config = dict(
    model='segmentation model',
    dataset='numbers of one to four digits printed on busy colour backdrops',
    train_examples=295000,
    image_size=48,
    crop_scale_min=0.8,
    horizontal_flip=False,
    translate=0.12,
    color_jitter=0.1,
    num_classes=11,
    encoder_arch='vit',
    encoder_norm='rmsnorm',
    encoder_norm_position='pre',
    encoder_activation='squared_relu',
    encoder_head_dim=64,
    encoder_fused_qkv=False,
    encoder_bias='all',
    encoder_qk_norm=False,
    encoder_layer_scale_init=0.01,
    encoder_parallel_block=False,
    encoder_inner_norm=False,
    encoder_moe='soft',
    encoder_drop_path=0.1,
    encoder_num_experts=8,
    encoder_moe_every=1,
    encoder_expert_mlp_ratio=0.5,
    encoder_slots_per_expert=1,
    encoder_shared_expert=True,
    encoder_patch_size=[8, 8],
    encoder_conv_stem=True,
    encoder_layers=8,
    encoder_width=128,
    encoder_positions='learned',
    decoder_norm='batchnorm',
    decoder_activation='silu',
    decoder_widths=[48, 96, 144, 192],
    decoder_blocks_per_level=3,
    decoder_block='basic',
    decoder_attention=True,
    decoder_upsampling='nearest_conv',
    residual_init='none',
    optimizer='soap',
    beta2=0.999,
    lr=0.0019,
    beta1=0.95,
    shampoo_beta=0.999,
    eps=1e-08,
    precondition_frequency=20,
    max_precond_dim=1024,
    one_sided=False,
    adamw_lr_other_params=0.00083,
    steps=6300,
    batch_size=64,
    epochs=1.4,
    lr_schedule='step',
    warmup_steps=310,
    weight_decay=0.1,
    adamw_weight_decay_other_params=0.05,
)
Rows from block 3 of the decoder, named by matrix and row number. Rows with one number belong to one channel. Each number is 500 + 50 x the weight over the matrix's rms, rounded and kept within 0 to 999. All counts start at 0. Numbers have three digits each.
# convs0: first 3x3 conv (decoder.decb.0.0.convs.0.weight, 144x144x3x3), inputs 42-62, a 3x3 kernel for each
# convs1: second 3x3 conv (decoder.decb.0.0.convs.1.weight, 144x144x3x3, transposed), outputs 42-62, a 3x3 kernel for each
convs0.93:498518453495472474500490478539414518563606567494492500464525571488569403490493481477467444487512474504544489493511436485479543521474496514511456463507483465526479508484514495450512487555488482472396561462481521484465548460443482510495549470468505515526428483494484476515507502488581570572478572440513452497634473435506465488495462416450600474497504560510468545445475422508491531503451448472452580432546518575535439500448443522468506498475509441458531451448501486488445474495501494526545457542432510526482510469501477496494495523505511406428457571416438551492432554566
convs0.94:539476484602530480415481446494525474469642472514401536484518475453469522538470516461551469505504459511489545472615456541538462478488509486503432454487458491479558587484599471507529468528549560526477473330488486549455495500467434457510481461443537442514498498425492517487488461586546537476444534519475479595505531418562472472487578509525529533446467481435509408489535565457579403491381478501526550438502458500432485438518567503568491441358598470585480468490517368549408554483455452566529472494429431511569560481521549481472470435572530480426528629396549515500490477511
convs0.95:477487514451514505498479560496556496498470472458475502436595482509367593520549502504500500472463489545522533461532575406553510553406470501632415541438516431512419531482542467572404534410510614457508420582483560482568459540522564535524434496433464520432550457555517480454531543559513560512513488448552448504419506439469440561518468542507518396422490547443486545491588500484616497397511506486491575495463380463500463505508504482442456455549508516535386521470497544371569458474489537493479575591530438521566476408520519479522560512518455452519566555493468504526498463547
convs0.96:468415604486669412551440513613503384516480582432528517427609481598448534385555458532463448459466531502481500505453591367599470628433579586395489493509373563496489477515544505603480538518524550493700395654362612372571556505459528462522483418532444574449523448657510500519500473412474591525446480474485494578515535386577325681535300440498667475463402527522455478472504416594491516542545469473501473466655521428443486484477508553467444442596479570460523464634527404516568540494417451494468465445508470564513519514541481469497534544469511531550523439423537558473460439405
convs0.97:516477488520468548516530470458490529532498521496462450450377510542420434524538574521507497528512465647519506436388596490441480474470526319596501414466491538508439521460482548490475532456479431562520453529484552454488429437510500563501468441466563428449547543616515478540450432485517482365548512530542565528495480476468421428443526574442516457517462460471496541564512528521603637488463556497542550528510418483494474539477432527551410458540422501603526487467474551479472499444457507507447590480579507486583533493483504480469507570546511487508451467551502424528494427376
convs0.98:496494485389504451549426458516467472600478430512502405523510426468480468542491545532547440591497498533509503520468556469505519538504513573460482461489531446608438452469518469470501486482478546468483495468530479544479526412511536563504485510480512505442414551547479444527483472486562513496510501459471440536456428458522461487492553421518450467527441526450573525382578514486511459478488568499529488521472473446522413511489505492523532473441585590449418482525368529458501427465516519452502437491503464488461484498421476458421539468480470471567600409475469515467458497438
convs1.93:537531487567520575491445516527524503530553418519476474521484562536477421457476459524542544524593552485495510501544473441552451544462579469558525454372567543577493484440476514483480470481557530573442519520536356526540483561478601488532463521475555395525555506514559511522549540524553520463550455507493481415455512399496507482568587465409510576536450590419495528532432559525619461508466522557511530518555474531470495567529415493422421479523554369584520558503435483470503546531482535430602476421539553547527523491456525491502557526499453524500458444515522517476512495503
convs1.94:537573500556532416501535489530509556483526440490506524540465454489464531473672602483486480572560514456465494518482456583505432457523532562535473537521465490462426524492515470412500415540480480511428562471457572497468519498528481434519526501483536535534496623456520398489516591491501548527436521481510503483499489547401528445481443414533530481450551406470508439436601492573487550490550555504473456424562611457504373441473598588739524539467484385469450514492580560536486590501410575540486484432462404519477463532604471518453480477532420562552561516499421473427534514433
convs1.95:583509545456554501467544605478477526522519456508435526510468432424445478430578545475459345549454431473605477553540462555462605347492488531431497499523423518412378547549475534607434494406521528397570496539511513559452456542496490482504536450420439484525526604457550363459455486490440461483388526397423487441498577493469549478441474544514515542487521503519496443474405423446501611562494428508548452507504566557483558454425522500460551556607439526590355426473541520556538561505518590478542374489510473473520519485458507614514498537582467503503488534556521471599440429535
convs1.96:543448503469487506483481522448492503395555477499513478427548387488432614440529387447569501533515585520492435530446440403432512495477555506453514466523347573512518542478478375435543446387484575494466493535396472392553496543417525402495464501547545474417473515581513403516444502497573584613627428475508594550524482519509412574492461536457399486531494421589336491552559339543519544507467443502562563517435554623512415503504478407544563476547436533510391494533494505502478546542528419463549485546541516487463573545484490475534554503387512415569575480476530474462619476558
convs1.97:499489535490518557449548456500496533448527396504505490481464490485472437527538489495473410567485487504497512467461402453512494372513623478505531402520560491432624486467535588590418488524549563511426536477560512536595523556521429478539442489562537431437422415423536515442504468502523495426533549566596484430515391421496487500488515523470480557465462531485440506359368453487472482507423454465483475438427494434492501516489510552529499501415610450445485545535466502478475524537402597548561491438551440519424490504470519446506448519510526472517585496455408503453448528596
convs1.98:568512473492477526444470542532568530484610418578501424444599535515459523549459429429424589516484508511579473372504575526545459504405501477415433528528509455530505452496492445525517602517533404546493498507518558421508501478588471535477495577497519402542512409552440515423483563515466453486448511490582532460587491513563509556421460533451546498593424525592518457574384579473463481457430549466507535509498519454502472496470454531509511554542469544485462480496478436454585496545433516512560531483512517475527513439575495547501440541533471442544600442562483491537514419512